python train.py --dataset="made-up road signs on poles" --horizontal_flip=false --encoder_arch="vit" --encoder_norm="layernorm" --encoder_bias="none" --encoder_parallel_block=false --encoder_num_experts=8 --encoder_shared_expert=false --encoder_patch_size=[2, 2] --fusion_encoder_positions="rope" --fusion_encoder_connector="mlp" --muon_scale="original" --learning_rate=0.021 --lr_schedule="linear" --final_lr_fraction=0
Rows from block 3 of the fusion encoder of a small model that answers yes/no questions on an image's attributes, named by matrix and row number. Rows with one number within an expert belong to one neuron, the router's apart. Each number is 500 + 50 x the weight over its row's rms, rounded and kept within 0 to 999. All counts start at 0. Numbers have three digits each.
Before each expert's rows are labels from the 100 texts, of 14976, where the router gives the expert most weight on average: "fires on" is the input token at the peak. Only what is clearly more common there than usual is listed. The data: made-up road signs on poles. In brackets: how many of the 100, against the usual share in percent.
# router: slot weights (fusion_encoder.blocks.3.mlp.router.weight, 8x128, trained with AdamW), inputs 43-85
# up: expert up (fusion_encoder.blocks.3.mlp.up, 4x128x128), inputs 43-85
# down: expert down (fusion_encoder.blocks.3.mlp.down, 4x128x128, transposed), outputs 43-85

# expert 1
fires on: "drop" (27 vs 0.8); "cross" (14 vs 1); "heart" (13 vs 0.9); "arrow up" (12 vs 0.9)
router.2:517539570465567511518436467563540513587519464534417482515501534474552488424392498483434546500482580508416516552497510515522501460
router.3:461475580462533529582443510500421523574442474538458452476600551531510443496472520492451502528466559566425514534504500517504459433
up.0:556502498455543446588469472507449591445541543549471415418609516498521427496497563499422482424521444503552504557531545516534504513
down.0:479585430665603484405532492568538462522465519576517539382493494555573536635546470537393545499495427447562479449457461513484520532
up.1:432494505460484507482369512493502511585438591489562519536536493529444498461548412492566488426505470572500550495590478511541403458
down.1:451444459418467462509563476458456462533549451508630541556405549517464545481463503479511536480539437476568476546494567470433516456
up.2:469572471495519508462589475539459351424456433564466504518468519520485487534487482481426536456459454459471497418479477541599520497
down.2:520428530434472448541546426512531395521539503437550496496615492549532459472522519471442476487425474466441576555487452544494523488
up.3:539473489458413541539433503612493488455575469511518437531526485447488468482546513582520447478547480507386520425392489527558469515
down.3:449578469475487433478389512599458508474522543533432509429455498589578486448481437510490501462531571534566491408478488503619541497
up.4:508525416458482529510534570471521421487599468516462486617438523479505585465445547488433486477545537561469441528503498494502549521
down.4:544467494575529432534626508418579531411472508448500512559510489516496501524433490520590478437489453500527527592556571472407470486
up.5:467447465438476464370409463540427490494357447648580448538477491532443576500476500568513532559467521441563495484544540519510527498
down.5:396502457564420524512549544482465546467554510540469450550501487437498509535448550498532469457463471563538500436479517414387559402
up.6:526450500511640439520567532526469536380485609471434571547450484499487525479463547470503515474418576571630434477518559492536532581
down.6:478621519512507503454519524544474518518414416487432498400543602461469478562391519530509538603573476517419467434581534451502393529
up.7:477566515519464425504357562446435469591480571373457469453586473487535474546482448509535474489486486511466502610501576546554467394
down.7:439497521536501529614513576506484489463511501541554471440450496513418493515489599565513514484481517523642538555567472547514383576
up.8:502426586423454495616446551492452481484459531493510567500439482477564553481529574401559513482531587521494497460546592505579493537
down.8:527556521564469533458509594538539568540496448505506548505540579411537533462414551464475489454543511420454530420546530499543456446
up.9:460519549487439520441388560494464509559395466515535463543545452538544469547572543487460374442486448557518495428565478513521489529
down.9:591411515439392460419546514574539506627541542431434533540426446533409495553554489484497530516410526513433603498430490498559518479
up.10:428474515536580464523523434497481519397535504621498504517604426468470453404505561498465436543506447505576529542529526455581481491
down.10:518580508482468515458517483505458567477454448462510477413460588516482506625445505594495523592588580563443403478471456449435401534
up.11:533498518490476480501644398455523595595538506422466558528443463451460512385513582465557610555451485492534501458491522411460436618
down.11:565461496444499564495503359464533429431481466441408446539552493555438500478414568460464458506596477476502392510503455505590522530
up.12:508413485500440503514440388509539643550586520487512525468533490488584449503557449516523502525514465450476534556589462493574487483
down.12:510476548518522413495558509560438467509478529599472485592480487522503560473500602419431518496537522490493509519421543506463468567
up.13:440494496601516537456451422513572478573522476489486543501529541527541504544431420454510539460459553561463398545484498509500519486
down.13:483511439459569504560589570541419522488561617599514481480522480516484514520506561500461439463523456520476514495592559417518517527
up.14:456532518507487498451563478541517494450549554578537419552523438463522578552372517491498468530511584533422534557616537414534498494
down.14:479481524553501550505557512559445502454502444484568476486515525492520513494461389534411499559553580499428441515463529539450508448
up.15:558478481626605429524523517516461496541429469468395460482563430513485499460474545630473507577551457536454557454502592485456485514
down.15:486439501606478553431500494490573535565476482475425511424522460485591507500534486580393538502473588433566523478374488530550542549
up.16:465468467408411494549541532507501479603488584543472494438456523484488433457478537374463570551424500539476409619491561479405629426
down.16:494559504456555454519524595520600514437544457447520454593415488552458590443484531515554496449490459544520551455528457430520483459
up.17:526523400473569500473513486445457527378519563617457474525547521419456486469523593471489433509498577579561480544546511458515510454
down.17:517583596493487476488455489511449487435408443439535604490507559493446520506405520559448484568502485516456412537520513476447416497
up.18:456481454573518526518429502474505484585405472444585526446420435547433527496570498574549552499485523463520524472499493465579551501
down.18:569433479442502507521571491484556456496622487556543488535472548523611611551411449497436469441559375468492474465508603493541488568
up.19:493520531501518510530514333475511527435582511504543478460523442466498474484498477535501569462446543494596521562534574481610475536
down.19:523509555450597544513507579498541508599435486539556468476585470538508533478634523456511519503500506500476517438404478502513494571
up.20:514455403523557479502447454472552473454544437583501485531536456514520592539469514475509561551506561414503467548474447449448520474
down.20:507558538487515598527595539418479501400463481533527411527578522493516568441461459594534550479474489492548427481552453535392534514
up.21:542437467501460491507563535455436500440530468494466486415507483515525477485569457527503535489404500488480520504501470476573477524
down.21:601442415413514434473456516514466528568445532523533473465525486554539513498561502414478488540537562474481542493475544527567509455
up.22:589489447520466433514479496477481562415541516515479502497574502484532496456509485474535505569499476436455519552540477425530513509
down.22:473496479533534533538437467550450496557506547571489499492446468489443575477520520558498502482554502521519427455477504442452446469
up.23:568435451463538498477426504481503430469555413516655499436558517425525480485469461508641506449457519469416499463486472517487449457
down.23:525452500388455511580578498459540508481422571465419450535561507414600457589479474567541546492520547527495509462481563518514417571
up.24:500442455542551497519415470560489571429548452487497419443529605467515493412508485480583598529472440556415471474563497423498461593
down.24:619470501426464489544454488435474459398497510496584543582453447559455527455341464540464460471544510458586536557467475525544470543
up.25:529525533501552468505553448512528534477492536573412514489593547498508414474555507471420561459505535495539553500451466501534532459
down.25:468553486604428497501382496509509487593449530537458549361526511463473512529510539471472504531543512505447549528475551484609523477
up.26:521505501515553522495525546539531575507515371540416537558510527563527544451458462463403509620460492438496458425573488427556432544
down.26:510447584433517549544571462428496510383523496546461460536521454458493533490454455538427504413576512483447449550506506482489490524
up.27:481562532549513466425436469460502525546477469450618479525513494562410448442546499471507380482506501521472625542592541403559473502
down.27:499448454520471589477484447531445539462532572492530455493508569422575543486535389512449584565474538487471419487420537542503605508
up.28:448477530528551486431486586505557563545524402487527532532454499517436488451614500567425557483545494453633438593579515507609497549
down.28:532532503472523519525500510506395488514426437494522555533522652505543439598447569552529591552502497548554446512496550473501438505
up.29:514446498629487478464461546529575535539564534451526481465431546573495509487480573591570551462517458479525572470501519377541503532
down.29:465496484434586518488500460426543509518453497466550543468527594438565523554531539547426453582575593536536384552507575451548502440
up.30:544504542536476534552507520544486436552491410506556465548443491593524446581489495442506511447534434492470457533485462530508537555
down.30:424499465494518507471434480523580576548421454507513501482515509492554553463505511444483593457529570476569428471509550587484488486
up.31:489503488525514500462589506598528558506553467470515523497465488514460445431579600547497516478480418418639483577465490467523513568
down.31:534450489541524503523407475489497510589451523558478534499473525542519533560520542466390586539411543523438601607509506506470532545

# expert 3
fires on: "struck through" (100 vs 3.3)
router.6:505520480499413518521573504422536509488466480480486519531553576577500408515430485454442609577466512465520493570474461509574433484
router.7:353491473540576456519487548433433500419509523559554514469495481480458391418476600391546506512469550555492395455526573500489525532
up.0:508535534499612596476449434584379531559509504582528545464544531524518489528588555531559520566505502656573501463486541497512522469
down.0:566364556489528467461530488515516498407562469490512453483603483490580485439465427480445556466466431397531530583420466480522499447
up.1:415463485637502596483518437528515460557578496489536495475459508495472562507562561531436457458461524584428484544502474579413553477
down.1:534483502473514474541505518616536491532533553462560435432479562468516515448547461428448470488412413490503574505486559433543502443
up.2:533606574565485582491537433515493511453426495425465527453537500490598498503496482570449453529510448413504555454477429547476416578
down.2:504491415475492466493436545462510449504436521534488425497470471546477508442489559437492512473479506429597555494493567493494512504
up.3:562541534514488599494512411549491477570507537473442370539391487540505569425532569528442525526530394532512492518579482518448493505
down.3:499421469445473570443538504533512466518588550465488505522463513544462510494439560495500574535487424573452429435515511517420527447
up.4:499437499521381555393566443494509503554501548471540402534509408520521609544645443495413496544514463482593522502540425497551506480
down.4:466504553488448470500477475495480438529539532499559607447493581571507462552483508521561478446554512530403426498483550406419494451
up.5:552445546530541397535467569487616503483538541447495479413520491561518547466479538546492559473500467464542484516533425529478435537
down.5:542476475439539532425448596523562540491518472516405513501485433440591508502562510567452552527478572481527515443572541483532445524
up.6:458564467498442520507470545500535544433501453514501518641617516406448605541383554404497538510592522447408455464479471473532459569
down.6:554444518525511570518562416509480409373461534470540491513490486492612637565512495512482500545598429371549422529497430499526456551
up.7:545449478582465563536433463468605502469475565504624489522459527437418505435550476510601502490597477500485489540531497498495514434
down.7:444543523512582510475567517433514446501492439511532558541480488474506511577601514526361432487381512453562507403495530467460473486
up.8:449578524395517461398483492453480553533497498602490579407446496413525389562478506510545530530486483500589487506471568568399538516
down.8:535544561562465551480567437488495490439544492524478518539626556447525508567521340461418535577501464522526523440486405511521499524
up.9:516472461488517505517452435419456564441538457482490558567516538550490495544553485476433550533479519510460548573492509528482497481
down.9:500445502547483492530488453421561467457434488486437521547565444459531576472527382602491476458546571468497528584501483520484569498
up.10:565484505443566458518463594554586533499590512521572518500374425464434487541438450453459490496433576558417541414472554459470568560
down.10:571502486510556508531630523427528403440489508443522519514494464543516500514479582468508474455585493460586553453377483508451501447
up.11:528543541471448488479403453533439524418453501396511490471483527563483579512453530564592465612523521482432506504496567460455536511
down.11:509487473453581553454470429485435470526471566567549544558621515475559454484474459494463573472490541514518419475498494549502486424
up.12:538522486415451531588550450442529446551490438542524452564493546458523558501521525559524504544515446498489477532464485521571511484
down.12:495457487473530494448517533464514539520631565496473469564481448473467511489549456476564541487484499600503520541582508509596479516
up.13:513506484487471417536477468599400511600422428551498504560520469461576448552640426479472516575478454410494482473496493462498501580
down.13:496509541555556477517513467514520519554513479499569535488528418539440539537473498554552479456558515438549539527456515492431529532
up.14:466449550443490468547471537489476604450442504438384531548549445556472420515541543562450477457490390472518456606526533493563511467
down.14:559461467571440498439495458439581541437441486461472438525596473540586503542554500523546502413521486514526555446485433500481434515
up.15:509541418505609453500507485566450523464553473498425588533533432448437530509447453540477543535481629437450510512493481510521463508
down.15:497572579469538452519404511419458547561443576513512557478442539442591559433509506557536587438530545515497507542531520516400607492
up.16:605544524574519577566556511565533511562504497462455515437395498375505495428465493466371563505504442486397646467543508464484496537
down.16:525554430472614570635487573538544487512453528494470434505475443395559528482427644488602498542493473467486491552438584554471478479
up.17:587452541573558461481509457426485340400489509402494421506477476548421505478466513454540472425477485511429551498580559468463516538
down.17:492419456521427443422553531542556501395474571481477477542524477518504592489483578516508446436486545603498562529566470519595496604
up.18:448433448421507449582459515492495558518498424544558623538535498456486419527510451471579538539498593475507485471433516426467518446
down.18:459503522503480511476513404453552496569553488422516630481584533475505485586506432625506472450475478576486480457523461582461455442
up.19:544603573463513544452398503568482502506503519455427495520364479518469506548524496495468521458534451564478385570547506522508549408
down.19:496439437563490457471589526512563512555416557554501436473486492462557530463513528539460460511349499539485515443500453526491466443
up.20:445514507563435508565430497549493450466500497481466573453501447460512590439528509568413484491591427567485461498470467491483519422
down.20:480488546447464520441512546435579460571514449530491496557580459469511521425434528507454444612435415529523527448451587431539497456
up.21:521413526504529434529432471423471497412506478532467486419557467571510450443537489505504533517525507539450460548428555550493524390
down.21:506530547513522524420473536564575532528485500471511568527558454515450525427501480549402500554497514458586364376473449536514485540
up.22:556417548505565433519434467487501530543448477454444512533418468504437577552575480443542580581504504610549546601504483465516503472
down.22:609483444553522547544533453502408518545431495535478413520519553449417525429553465491483537521485539573497468425485453556566549451
up.23:559534480492452476614538487443433427505476490526518456455482546500491499469478515467475531446578592466462542525425529481508479571
down.23:530522510500555509610515460481515490420461509533403571466523455580453522471385504578521474464489584460500537585514508529571494506
up.24:456530510442479434449478530521511422521511568413538487477471480520452434459377493497503538460474601500591572459475557566536560517
down.24:531515470443453426536375614455533497391607488482551465470487445511524472446456527485576514512529505558453500538476543420437491475
up.25:494528580518615516554429465555474575497491474441487430444421541473546465492418421488443511464491493538506525409457511506467525456
down.25:618473524458450569485535554468602533492465488515464490547465426516452470429438561502473524537435538473535411543515455508459587488
up.26:465425468420568518586572533470488502460459525451541553451586400522518474490460447450548545505499533495459469556567445555489598484
down.26:480564584543478530551416505433536506517450447482500501503533484427518440588402444553522581527542457467494428450417534489485530475
up.27:508486521508515522522619422516551487541438507452455515456556488452454479510555481543443431557485561528405451524471518490488462540
down.27:543466514446407475451471506483520557615497492449592442491513482500414460420554441425477505490454452458587533421477599506435586463
up.28:492525495513494500565540577457419419536569436557544578489478542410508522453409488489515487441452593595527560409417531449487387575
down.28:487523600513459513413549365536532509530497507425492514559602492475474545563548381552428462513478487494451514470497377514509426510
up.29:555509423537471560549564527502469511593556400516462539543432592481552542467496522551502602516596454422475507478469498529503418546
down.29:504419452526551501447501505450489484515381452539552455544554480445518479422570476523629480547421556455412527442466485488579470534
up.30:587578492463411449550486540473511480430603527499485523539368532505392624524526557591509397464506473547574527544533568477452524449
down.30:469443581578495547491432478446516486500456478564452491516480528462477484445493389458480492509431469574480452438574428473559521568
up.31:475471534517465494454616528524585541516517565462477488544516414585454462560504475441459444470441481505578429578471462522473490498
down.31:411566520553504515512475547556526431481521406547470605479534526481513456530445558611539499499535442449486390507443492469410581388

# expert 0
fires on: "black face" (20 vs 2.1); "red face" (12 vs 2.2); "brown face" (10 vs 2.1); "pink face" (9 vs 2)
router.0:503465481511518412502600534556479528427477407535418545452554543486414407527473367518464525537469545445468544500451486505522451582
router.1:442507560514549483411554444533551449525416376443525551575561516459467555541405472457447541495467458405413463477487538452444382581
up.0:452537459545544544487553477581489493590499524483560507539500586434517510464479489598498572479479484532473571371507467447570500415
down.0:551522565404438409489512461459538519432497487627434467475551539552552456476523530600434480434437529447457472518472552472507414618
up.1:498453403505539466477509549497489513609530535565582517510477487418660466580507511502510514530468555452506560398431528517492411540
down.1:499553671503492424542478454484445469519421481459475574534470554459584451502522522519456462428397418503559560467465463533530501492
up.2:483499524545516489577481427441499479474590441545456479430525476477557424506510560451568478538446518599600588485512531485528439551
down.2:573519544492459485501450542462501477468610464582494496615419435551463538555447510507434466552520598493577524607438488442407540453
up.3:479529495524602474430533561621484477553460537529557567507562516467410451477430496485525564477514458457494481462473514537529514511
down.3:541477507516437390446529420442552533408456472536433462549508524464482481494563531608455447477489573651478524479472559444473506574
up.4:523481513510580459444444516423425534454466542454521577499461416525452443524483438457451552475590538587484522563402643520525474439
down.4:574497496497447525520582522433446521489617526464474442544501529603470552428487538535503462445477515450487464390447538546559569553
up.5:496423481567490535448419432494610489513526458491572523416458429523601488576415465581543439528544547553467514490471495440554473570
down.5:588522570343499461466576549500428488424528546556463511532563511554401505453508499493377515478440524470568477545557616575435510488
up.6:492444508434522561378508441545539490501488572479580522557532530537511522494471514535489509476423485510563419483452505404524570481
down.6:521586465491471437546458495465437386606461424541452490504525535514446486519595563534496486525454479555534593513603536545488416448
up.7:479490381504564478532560496508519499420592613512518458577555532505426485453429566512538456502545514403595478578482440540477492460
down.7:538511620546526491502370512552511520657391430456501457521491497466443521534597493440495463550447508545457535434468484375488466556
up.8:512539403479610504548577506464567451468449537536476474514530541461573473561430493561498460443455438506379506587496423564464518545
down.8:431491517496393462464484433537481540568466472505497622451525458487516493521542547560484562569480465521483533427476554490468525451
up.9:486496454464579383479560436534488466506429461445526535547449504550559555488522545422498503578459470515422525382447570514502534623
down.9:492605471504533517545487561458413545450510485443575464489466432523449543521512404539541519448507472514568464571481459514501511464
up.10:548524588451457437518501515497419431522478520516513413536542502490482526449580585504494471500561498598523426546431500478434606495
down.10:498496435593540594497518497481493486499463466492439550534489501544401539539420371533444536607502506446471511515483483482576462458
up.11:468561503605501519528483505502569490524479592515567518438554545461579495520552493508508524493440536475625562412525506391544470578
down.11:476466407544468458571516504598423534466606510452577535462529510453624544506447470459532471471489459433475465535461447613567531450
up.12:550578379541479525516608554471551482432453471598456417442552532494517476554535531521495501578481550415457432481462429502539486472
down.12:438527541520495452455419428557435523530544496479536533529433432587527477512564459464534481539510490586547542419531499545448560467
up.13:533500431525554479511478512504500522564580477530609540497468483347407522481424525455568503446505481471527383499529413519504463510
down.13:587488460454496430426537531420510482401439501533475494503536507512459429452577526582409487532477597478481561476448641462426569591
up.14:505527538442556496517460555421470423457458435424454506502485482443560555456517443555451501521476506473537549545471516549452628392
down.14:458468507552476487471559534552529534549474576569560617442530486528487506655515523466506441434511503545491439402473484515597428512
up.15:562488485468560561448497407533545404529545418522493544584468490452496448492480548449512598591499479506442470604414506478555464476
down.15:516491492491399500450518569505474557435432502481474468562503477580493567465502473531537410535457493513490508450399526496505527551
up.16:572512455442502542525491504507537560563478486504474523477549501550474525491521523474555558523454516494597506513479448523544422497
down.16:479510497476455413526596438536533496476497384492476579513487502440401429473530412556332548589447518491534518476498493488476499499
up.17:422433636467479485489531586496532440521475522446463451414515494469462495407505535535413453493446515496570505501489552536493525482
down.17:514503435459567550475503495520555539539495450577618634516510458457497569543441475557596467506493478507470532534511521461536417451
up.18:496442461512570473508422526526516542474519513506506535463474443458536546509390523511501477497539465570580413565500529481502460459
down.18:526492532405519456448426464387481534428403517522449421541487492570490490384444537551441543494443583526520504554534635475473528518
up.19:436542483421392538460526543574537515671564551541494444474422474536514582463517484536437451440481443518544534535527449465619457468
down.19:586481390499499557446483439491546461382532471435562484455503559551498393495486529461459584511511544487536540467491453508458558536
up.20:493431520567483520494460561506572513503549395512530452539529451545487489550483487549465479476522550531574558481428509444445542464
down.20:534513523420531495455632453495389529561498533615447550526498480428490519492461518413547524540494452503433456457509554426515502479
up.21:573502493408507383610467502366464606458455520509527444522434478476554515470550578459462546512475536477473509495479614508488475545
down.21:488535444537508497434579460616556426469490494563529412436492579547460531459494405549520417536490495480560454527454493474533501485
up.22:421532538534602532542489510523505645482628480553521499493370553450505574425404451514572441472505518533443434488483493471576503493
down.22:568452487425519428449471448392549487482468489570455436502559471476445556427523524560448525492472503487503517456535653527428536553
up.23:506439572405420542537468510499521539554530554517540453615538541462458534601385521557455517488436521402515540456479423536586504386
down.23:467569545453424478431477516390458496389537492566590489505502464546497504521540565566457533474582568554452468467479453545469526532
up.24:552435459540495455510584553520537456458506461516654351491521473450447533546459525404438462496516456488492560493493390519539468588
down.24:485537549422496493382455441516588477445499496479412487480463463524451512476489492651538499488441547516430474546454576560455530504
up.25:589496444495524455500517510548448442440468516461576470571504525507510506486372514521539541482472561489436512428444468648509569415
down.25:551451491550513456481468499475579451477499483446427460408518490482434518482550510532540471379495472453509464579466532509473404540
up.26:436482500487503497469550494487520506492451566564538469472520384464477577511470495526561582496472475535442554547561440572439500490
down.26:576556439493548558402467492563510555480633534460480526417500603436538507543509510427482429521479467490435502478480484519527450470
up.27:440458418434527478432563567543530435518475597506499463497516559525462440553442611503528566483510447489562365445452502513478552609
down.27:503560585602500515563450525551471571519554408447522503435511461461449553444523422516442490502476449435432546556434471452528473535
up.28:524533473419531532564461483537470499551550487478493534427528474508567501486475592503531409485491525453561465545525545466452490556
down.28:537562532352590507539465464462445484524482513483429535459549557484559420443393496471432512509433545478509466485554547527487500485
up.29:434578493481545510478484540463528451556572473457538544441568567474477567403372481515519527507560493428511468487539573532486465443
down.29:571477456514515392527494504480499508447437554531534510507493440536492536553638572555501460473433553508534488430464549531583523515
up.30:423533482449452495536509475470579560532513459499524529495473532536536514527482489466530484540442510448402485458530620538435453416
down.30:461533479590514549562377544460499475538534546523493410475388494583508608435537488496521550478552478570570436537504522533422543514
up.31:441603441520568419465430536531550505523564502497429525489486476492583506485485557415470410535544523418550520521503518497490495518
down.31:534477556411511525522599478424504467471431445540603457558586470571411475572496468548518555451445517529457456542537512541495562520

# expert 2
fires on: "circle sign" (56 vs 4.6); "pentagon sign" (27 vs 4.8); "square sign" (15 vs 4.9)
router.4:545485562481552411493420534506581482514510436492509565499582509483500467503399439551461531507553526508458509497472476440598433493
router.5:513490518551575454462487468513490478510420463563513473432454546519457470538553426480447428472453515557552516557445461436459578547
up.0:474442549455482521525549462569440461509462528577574481463440475483466583438468487464502510554451533568525527496410530477436568584
down.0:599549567525370572525587544483491507463546494503409553426512409496530455554447480494435457542601492556529488510542516458492550385
up.1:445529395449543434490599461460523513542389490546443558538522530437505478445458537465446537545514551518471454499578452467524430569
down.1:634446481412485471453551541538578513502392554446438486542511380552560475454499550471498532449461416478528418430505590575402540597
up.2:549418476477494504424472485521545544552604536433593479490435471512466427575514408554447468533481431512470552536449480459443529411
down.2:562554422566478525449539549479470489507505477566528522531554507511552598442569616468473469526414510453540467483608542474474528431
up.3:450446421548493465436458622481589515499562565451407454517586463525465467552456428504506519538428572539516491551513571603525513467
down.3:514595431493504450514595534557449522517516419592521497470487456485590562519549528459397602521476400464462507524568539452366455519
up.4:445438454458495472539492567532512482553432462500502575485535480505420485495505559479614600476490570507505512425547565538558382561
down.4:508442460555428569447472474516469553536559454565502473432518503513618522442617398481430515557400432409513505518471414456474613498
up.5:461471341536490529527445511511509450528414621481523546467521563498449533473521520508515569493431583503479492480509470553575507493
down.5:520491434442455501461650482510483553482545468407476424617444477529474478552524422443524528474500425525535510427481420518512515545
up.6:485472579537569474501480507483451561569555463542583460450544416503529540430489525603402458469564594435530563544522443535433531482
down.6:592522572450447455404510430548501574549485448565526527549521545514543518581447510478460501467429516555510490545501609467461553418
up.7:500491439480523548543590472413532432470505539542491494495485479535526561416540545510408573514537572456508447492529570545446469495
down.7:494485561474526469574450484498439561527556593522595551513521484387545485527371486498614518482552521560458634513505435428561494490
up.8:526457537528609538422523481458531485535503523428522513462577436460513476464455459559503574506473568478489496478433508631553432436
down.8:488480514422470481483507503458493500506464470435471481460537472553524534613577488513379509546496441402574515355527440334464533366
up.9:464472437533507504518557556466368420581502518444506470432534551489509522514433449544539473454541507381579421485440563492478479529
down.9:536538521463561411439462454482531580479504537474504522575509507469493459500475607423424491500477499515460498461513570548512519428
up.10:523445499617448437505554600502504524524521386533523498507567421552526441576493424520522464597481457535582569487470487521506536479
down.10:540519547491431410513507500388483328476486588424444475490582555453524533502497575503501489443518556511472422438524572444521473515
up.11:548477573369422510618636536447465469431541505506498499472495511518491519521473421532474501526439436530439443534483529508521598424
down.11:343515549512598481503445548453556451490470481437538461456522517516503519498476533443547551498546558503479567405562559517452464540
up.12:496506465567445582532519547472502461504514545443443533505479647527596458429463474519503512497506462444525409519456549492577562500
down.12:530463536495583464506404436449550456455565402475577493521513479502417526501509464564504472595508513545427505504410451546542469502
up.13:462522583483462523445441477592508506468501569527489484432544547454518523534520407483389483525538466473504467412526474466395596517
down.13:485460416430463461483488530494512441518586431403536573550468488596429491517474564478496489527543503531486430555454623531426527513
up.14:499513468463499447459530541443514457593536605481529489475487504560515542555411514529489481554461448468445456452524423494601533432
down.14:529432397489491574511548480587523549461476434432513480523433497425551484404552432409544538560461418486579466498493453464356576481
up.15:515507493477525513464445542546531565594480491459366544557420539517475418566538411479665457484467448538495537437488426617567516507
down.15:536523441525494458518567433489513497530499497509529427483542515503514443521484538544421508485456540474495425487527441578509497529
up.16:498580409560465518615404584471572461441555471535436478562470461571503563457444456577468539529490487491389540535524502501390558458
down.16:581370560548598493476570472551458520552599578488526493467472507561516519419478540502485489502474496557568506458556536568659507566
up.17:550505464462485461459490492530465433654482511447566579588454495492533550535504509375519476506495418438570549509405544544520569475
down.17:509548476481469478500490471494507569464562519528402501535446506536430432568469471538415481527500449532455553501522552507500561522
up.18:419475504482473470471411389521506489586457547442512565568549570457551467507566448457421486598522500477490604453542444448528495474
down.18:503518412498530553476502513631514473421551490505509488436564564521496431594538544392472486489545488574528445447429552535512501521
up.19:538410470495548480379567432544593462554417517519519439478683490485533617458481579361523502490511465488509508562542523511507529528
down.19:482472450389515552520585583516419604485452417385509473520508412523482432478481514678508504403474529474563446558511532549555517525
up.20:477451507498504536564471544563447519494479549543515495510577504482533539431413522539428490495530550566585425449557478491447429460
down.20:551478445455522428571529512457531455517451524461478532563460512442559536633509592430564457511484539473443495567539475493482558584
up.21:503476620427524513519563474492555474478448559497497464531462431458502517409529528447609661489490464515452459513602439594526505487
down.21:523575507495435555535497460524491456456540385491532631501534526464474453554508450492458473483528540457464526527382499469487484470
up.22:491455505485449511583553511451530436502451516496543497574505566469541578494538482424471467448570446480546477550575531488390496556
down.22:521457537515487438398525469638481551576433490570410562537565474452498502419488567500511575501463434456452528564519492543474473517
up.23:507468513600497562487397504511580539555560453432486521523518478480566489549515460554531412481503438434456569434459447485481511479
down.23:489469485414493460541604563406553433409507592557554457677491504511480580371525583515479580523482564529598496477456444559515503519
up.24:599548540521512444489508520450617451479420471546426504480505549505463489576461439430555527544534564386358581576557444500546455440
down.24:507495546534543570531454421449449593513425592428472432433487476525587476425534582658494504537555462525524438532462545510492447493
up.25:555533469505485567417596470545540496506449482458470418408399503502485535544537463482536574448513444442522452478495505466570552459
down.25:398617531430519501579504480455477484478457552513529499477584580430464493509477544615613480507554556542476500473515463512549501490
up.26:499549419552429479512499582429488511493447480525569625474527580592605531495438443454464571451453533494482517403432501412466545471
down.26:491505515525533424540569484568504448536607506490474484508481421454409467527565496528579531429516486495406477589477514483549425600
up.27:429554436487522516551348545503405502405554457501543491458570531558482485444449494571566594419469447477521474483409482470518419541
down.27:616516475544458466476476465517548524520401508469469424513501436456510422488506672456557429521445449447562517488539597466419543464
up.28:573507518494510594526578514450594417498488492538442473486424566521564564383525513507512528477515544522503439457472402574519449488
down.28:537464499505568489554489509567540587528469489542560507523489408469492454468546494415525435457529493455404517492449555431422439459
up.29:511468411572490541450374505523519544495512475446477531548564527376535567528510533509565532416561503469472391439497464521415497518
down.29:502598482411524461610500460463440477500509539441592460480497541571459452506544607491493464445416500482507547488403521544499503470
up.30:479479517567501549509425465537552482399505538547416377513534534501477479454369540507542566518548544537587446457510578496494447496
down.30:558478588423585547562474414475447547513533497517509531511543474480471561571556523483527480445509496549470565540427492507556550559
up.31:493529546427481573543487442453438510449437520534571484510385547454579486425525537564482619508492503431590465443520484550365542532
down.31:467446494478492476538499595454483506460530506487615561501576462532411469480444516492540529528568517628418532499462520501609390416